From a checkpoint of a small autoregressive pixel model: trained on simulated grey scan slices of phantoms with and without marks.
Rows from block 2 of a small autoregressive pixel model, named by matrix and row number. Rows with one number belong to one neuron. Each number is 128 + 24 x the weight over its row's rms, rounded and kept within 0 to 255. All counts start at 0. Numbers have three digits each. After the name is the row's rms in percent of the matrix's.
After each neuron's rows are labels from the 100 images, of 14848, where the neuron reaches its largest size: "strongest on" is what is common among them. Only what is clearly more common there than usual is listed. The data: simulated grey scan slices of phantoms with and without marks.
# gate: MLP gate (model.blocks.2.mlp.gate.weight, 512x256), inputs 0-85
# fc1: MLP up (model.blocks.2.mlp.fc1.weight, 512x256), inputs 0-85
# fc2: MLP down (model.blocks.2.mlp.fc2.weight, 256x512, transposed), outputs 0-85

gate.162 103:105089124103162144152160079146174141122135141110174139112144066100139103152095120109138143185112117141105104164129135085123133148079156175120180069126142135108118135136134133169106144100118184096144127090163189114114115157105131098182146146129141138113107107
fc1.162 099:140155127157152125115156118105147159123135116120131135079134108138092152134157152083125082155092144104152132128141168163093123114125101072108142111092120139096127110119153142160147114156147168103151065108150133113112132128109141146138159112137143100072091157
fc2.162 095:097148135137142123110124136115130097145138066119156135182107100108132161147119140131156165090114105161089110134121163166160090122125107144121075116119115160090130146147125109124129138097118114117116103185123142074138112114151106121109110125087112115133120081
strongest on: head

gate.358 099:112113151123144116126109090112126133127152127147098130076107161161107106122119126073126118144150103100110129119134164152123128166094157098132116133117157119092146129147100143123162166112140125111135124109121149124116160166159116155155138141123134180104098166
fc1.358 101:116123122099164115133152134134111110112130127180155118158107086147098078135138134149184129096174105142133191117177130127128131170139081146122148130139154131110151112153089157141125116129063139152115127126134148119141154129156095150107155119120124140126085103
fc2.358 095:125065151156123114146095096110128089096106149145108153119122137140198143121168104129128098113141110113108122146119142132102152097131168108113108101139123130099138132134117115134120118160175131157121150115135112086102109100119137178129145119146159115089115150
strongest on: chest

gate.506 105:153126123110149146153095126091121156122176167143097141203098082124108121140119163111156186123136146094134183131144109125157121173129175127139163166132121144136115173161134117135103113139147114152137121169106157093103069129105128104108157154107136129178144142
fc1.506 106:141139125086114181094101132098146088119117165101138177129134086097124071086133148147126100131094147146140099095144127084151157129091171093159145152136136127103103170089168151178118135101174178132117120125140133124081135105153157123165148100106160139157142095
fc2.506 105:123151151128190080114155148169148104081103143114121110142149162160135115069137128121112135120150135127136148132103136152103107149127109141132136101116150071157151109137134172115157148154076127105127097089113167079139121131072156108098149114139126137138111116
strongest on: belly

gate.505 106:094125088096120146125121127123169144118121116144137098110148155108070127184149154165133067147100144165105143120113115126162132129163167083108113106122078157175106139163121107053126118129113109113080164151133134145149105099119148086075115099164143122099095105
fc1.505 102:137144115132143119137130157150144118124121094161082133118107104170154150135130138103100167123120169152125129113142126096159140127139110112140122133115121098125090136162161160144176106121100097153124091135143131160077171072083143123153072184138171128115120181
fc2.505 103:127165149157143160110117138092118113054121153131133108152151119099149144136129096126138089142124130095143095129101053084090123151106111143143127134130060106131144162132128081137100173158132110193118126100162152142105149185180123149134161150134130114141171120
strongest on: head; low contrast

gate.300 098:090159143112098135110163132144162171119111085100122126154144078160102113128097109117114111129159131150115137106135145120127116108121116122113090168144131106153175168103135124127148148111145104151129118157103141132098107103150128121096126119134100168144162082
fc1.300 101:120152154121142145119145154159135160101166126157127158127114099123143105123125120113123141115141112069115097110143098109107103136113102117084136141118115121119099147132129141146149093104150114163111141123124116107142119134111132084137105076139119122149132134
fc2.300 101:127139100164120141094126122126119163153127171149153124164112101126196111120141133152180099145112131115100151130158158089146129120115141136128105126129132134117137121129135112128097150155153126173145124149138136130142129150118185124133151164160144081096115143
strongest on: streaks

gate.142 096:084117137092130136111163115095127097093083120116132162119136137144148100120129143117130126134168143146108089113079152150100085089131132110127099123136154115156098111087135136156113106094189092140205116112169124133157106135085098148116145123155137079173165122
fc1.142 096:094134160086146134176130121173150114167097116165105126127159164080113126135144161123116099158117080102138170183134176101143124145101127151154088102129125123175099147133122147139124115144093187139141121085099122116115098137137093105096128171118118124106085149
fc2.142 098:174133119145064129086100142155128118132140084130128161132132128156111125150101148116124138119100132110161136072141123132116123099160117136127112132130129125104116130115110105126172141155133139117098079155153146137152133077111132122105134079118114172103140158
strongest on: head

gate.473 099:099101081148114138131155128180141123185170139097129135095090129123094129112091146133139113181127147080138105126150155139137143143128088153125085171114167111136142093114140075136180119168124132127136114123151093163101089133153127123123132140173146182141127139
fc1.473 096:134117149139138137156126163124129079111123135126106126077120127126144129154157070157098115134107157154155113158121191120140116115089121100098133114143108119132134164125167156124132138160139110149119133128141116111084066128119134094162158150133157083134124092
fc2.473 097:110151150109118132145127140147113146135140144129149104117116156174099141145105146131117151124115145077167168158135136093169174126103080132129157141106129137111129095099115131096108108119116127121112154110159147094169117123139078110112103112148113168110137152
strongest on: streaks; head

gate.398 098:137108122131123134094122098121082112145130143133097146149098145108147167118178133164089117147149133170139117135130149107139133186121098094128142128144101133125101156098128117129131131079131137134130091093144123148134150123155168113153149152104084126136122106
fc1.398 104:133132185103134137122103136157093162132099112102119136131063108160124115133122177098116145118122146126138118097142152116108124109118141112150133123152128137109129090116125136086129109159154140083166147100083139119106135124155146107149135146163182083132158099
fc2.398 111:119125079113129096103115116184145125124120138108139095136101124102133169122119140147101127166143121092128145114139098130136166151117155100156126139083141144131120164120152134088171085151135119149141169129149140137128118109167130147171121139142118135162145125
strongest on: streaks

gate.384 096:152166163136100169134123126136087096150128100155156128125166122124120104118153124152101103152147134105099148110089128114168095131118118107148125135098128126140127145132167155125121079083106153084097101139171103151123145137118129148099166134101129164141141133
fc1.384 104:146148102090158106125126080130147142136143129131144076165141143117108135153110113105190104107115134117174109122146117177115093117142112076122173158112162117193113137171117105129151160094132129108108168109111133097114144095173126139117150128104085131123137122
fc2.384 104:105146173142139110153127133131139140132131104158163149082147119114127120131138092105114093107160143114124147113108118106163116136131165126139110151166139125079076134143127091108103156123109138130160125146146111095174112111105098207119111093070129119163174126
strongest on: streaks

gate.245 105:157095125135151110101166095147115132127139176116125149147101133081141132122122177141180111112151153135111099143106144144097149131146124163088127094128148164124147146114154112137139139140110150162095122105104108141085133114099116107112107168123120148116142145
fc1.245 088:146157141143111128140136113139159115111141147135145088139170118091122113070187091122093101128104153094129158137135153082089138136156154141120134132137110123132108099123137146145135092140117123120115145146109112147081162096185112086154144095105098148150107171
fc2.245 089:148117135123121099119146125152169162156159172104158115169126168099109124121132190140131079103167123124131125118154100122143124077166176116151134149104130095101126114115136120093123104145105109132151152097123138183123131170111118111128116182144120110131102143
strongest on: belly

gate.153 104:104148116117136157171137125138101143189109139165097137142101089122117120119121105129115156141111112126145112152097153117105122130129146147116155117135115110103148107118103142118109076115096146119179106130156127119159118084125117139121124161140101114100130134
fc1.153 102:116149112111138132142122114150137082142160145089160070178129109121127144127121080118122124106143148144128112027113154139112141137159105155115178097118150125123135098098102168149136132099095135133153098115060149176148141124144100131104134124137123113096154140
fc2.153 106:098130131117138138150140134082140162134136087108141085058115105142143158131096109107149111159106092078108170145114126163148096117101127111163136148134140176146143135112095127138094119123095071156093098179142159140105098106110144165109129132167167133180134191
strongest on: chest

gate.189 107:131178160134147142126122082099199147090141106143117082140143166155123152127116123112113116134107146126131112091095136106110147155167195107111116173136147109083125120101108143109111145139154108107134103142158100153125108146110149138132109139102111121149145111
fc1.189 103:156126151121106104131182112097177103125137097132137085127084135133091116132093118146114152109140140107080141151137096106146103110113144121160096120154109113114132118135122090147135110159159105103140096081059122142100156089176138121103134107121179105122111122
fc2.189 107:144138137133163128121094146089125134137127163156097136134116162122113174126105129161091115147135126073120077119106114147112186114140125127113104116100145120114126163141103091122081120140148136116102095083138146136109149117144135129100090120145083090120112157
strongest on: streaks

gate.11 099:085160161146113127090122170123139120168146142144150156148095140133128139137113123104101115146062119127100090132097157140161082123131142145127141104143135105195124141146095129113139132140130107092133142095087131178114102119150099127115135133117120163110103178
fc1.11 106:129099157134202153158080121147139093104065102141152094162146108122111142155113123097106123104146152100120168151080111170109105081139153127109142151118133134149123118139094113147135149115143160123158092134096177146158137122126144134136144140114161120138112120
fc2.11 097:134161100127154076156113159122115124162149111138147116118089131165134134133142141100105154144114102147109085126141132097151174130124150144138142121149107144097116129117115130132108150147082135118154152079123089136170096130112124135068113149168139105117129129
strongest on: head

gate.346 100:163151133114131107118148132145129157127141154160121126154168132163160122124140073157088136114129090113103140172106098124178129171180166168129096139126137128115125128125105125082150095139128101136096132145157119097159147164129168124162124163099143092103126131
fc1.346 094:092148107168065125101078127140079144170129122146125111111053094108139155143089129152117130135151113114119129121127127103069116139151138154102119156150141127133124123100089154121145148152120115112158129141083137175128117115152134153132175128104126130130145103
fc2.346 099:128118122127151134122122089138128076119184166140142136136123142106103131147189162083173091120124148125146125126111099133124113132145117102112112152094146127090143094161130143131124145130124155159162121122119154141114135118111101115112116123158137121137103101
strongest on: streaks

gate.267 097:124119107108116137156179151120175137117066107117095129118151133143105136144122153101087134134188123158140136162098074120147100105160135151136157128113119160108107113118145121153107105157166132121122146087109181093124118164124124166138114132121096115104117124
fc1.267 104:132102133143128105148140104115147149124124132129096141117133105146097128092105119113130090143150197123102117116163097114134111153130137216149155148146142115110153143164167114093133079179115119090126107164120154135139156100132137137138145129129127164101118110
fc2.267 103:099163086172116118144139123124110092106134126193164125130109150110166138174125135137144125066139103141135123157108187119104151124111118108166095094162154133142113082111121149132096162110135111168144148150115129140153146159141108120093108095101123160133141125
strongest on: several spots

gate.9 098:088101137107114116135129118119164102131112152121152132162134164141128142155117119135085141105120125127132170161144174098102170117096126135101130122129096118132128141130088121097111127109112127149134154145124133119120163164139129095118138123097117087134156096
fc1.9 095:148124149111157134121150098138117107100149114160126123093147137107107111113093145157102130159128160153179142119149093109098148111140117153145123129135102092131153107145088176083146119135131169126154094096166105132115109161145176110084123085120106082168115132
fc2.9 102:123165114093115161123093132119108147128141121155149126133142119178119132116173153178136155087153074105095141109118127135158135128154145118130133123125151108129163181136129136103147147143111100107159136084108143151130110117153165112143136053141118177147104123
strongest on: head

gate.337 102:147108143144112181144096141132134095141172113118153174111131118115116151150171136173120139174105113105146172152168119092145138128141109177122126149160141159115164093150131098160145125158160124122159188108116155145160089107146090139110144156144144113104144132
fc1.337 101:153113123155132107146136150118129132171117132130171164113110117079120120115117111136139124122136119134116109122150078116132089136107136129120158125126099112092122137170117114143107071112159155120128113137137110177153138110089126107134133118080137117112124119
fc2.337 100:132134156162088131115084146125092129141147097146143125109175114119133144105143135127137152113121103117159156150081104114151154117127137167121191122091172141132074150136120151122133156143123106141089121145108106093127133117138139152149117107185076147126149189
strongest on: belly

gate.75 096:156127142099114135156128133135132154136137077127130142119101099135144122141125162096156120135142102146117160156140195134147104169122160142148070120169118119128189166132143111140125126152109125129132175158134141174172143141130098137124101099151122159143147129
fc1.75 103:162152087119119057130137142120152098138147175144057142146160134133099083096087089083119147155104204112155128136118133135111129131126123117137147094111145110127114130116176128094118108114127119150173148127101134151151135134167156151148136138144138106151127076
fc2.75 098:096099139157170174139112112095147144124112137137127119185116108158105138125095150107120098122151108170098165101171108136123105123122115152166069112148112173175150152161121109107108096143130126082103115136120083123176119106103105141106123120119094118115138179
strongest on: head; side: right half

gate.7 102:096099143144107111096113152146114122061159144112122149077180098144138126156119120156124146152079137131132147145097091189144115106128135133179134139167104131122112087129145100137153094140095148138170141128155117109084104124116124149101133128103129135085099057
fc1.7 099:135136132147141177095098098112098145136126125164134145105126161137114127139139121141116180127143141140193135107174126095105111109163096134097109110149127133131129146147082143113134140117154102136127117119106144126116128145151116150100139164131112131119104112
fc2.7 105:092101154153139128141144102143135157159117160113108139116126142149130133168151131163100129135130135179091136107140157106161135135111166098117177149137118123128105101124145116106120107116142153115133096133146123098138120132111158138111134085120114133162131103
strongest on: belly

gate.365 098:170095127105120104110150107123123093125110148146144107122130148145153167124128131123131100084142104129110117146126162145149088141110102108087163141094125101131174112117129112141116132092137158099137136082144142119129107116154142111182117132068169091123105088
fc1.365 098:151160150134143093127121136178112136099121155178159111140147174145133149131104136146108128131128087128161061155115162114110132163106124123132089132192112155145107077106110156165163104130130109120115099128114169113149163112090136157139089133124090106148123128
fc2.365 097:116121142156132100072117106097158100110131091120113140129082088104142059075159136105145110132121160121098119138120088153169156137135125163129114156117129115131118101143151102118108134130133131134121117097105122159106120159151142134097155100168133114121145126
strongest on: chest; streaks

gate.294 099:164098161155146112157141117128092125161125134170176111140142146118111110145146121154109131140164120114084107179127144101146144117121112098030091136114129117123135148139154154131083156125119108139156126096141166102122125118109152131123117092149139126127134127
fc1.294 102:120097146131101109156128132132123144117142065117151098089146118142123140098147170141098133134127123110151150141131140171133043106104133212093121157104076115155099116151127139106101106119102087066126149134124116113160136108112148107152111099118128100119088144
fc2.294 103:131102100134106135132165102124105146093100140113088132092153138109125074134170128084097130091116073162115149127129101115170090122135116132187162124115130102137131106098151142132094140159111153153077135098093159117134137153108136116183121134124106134129100116
strongest on: belly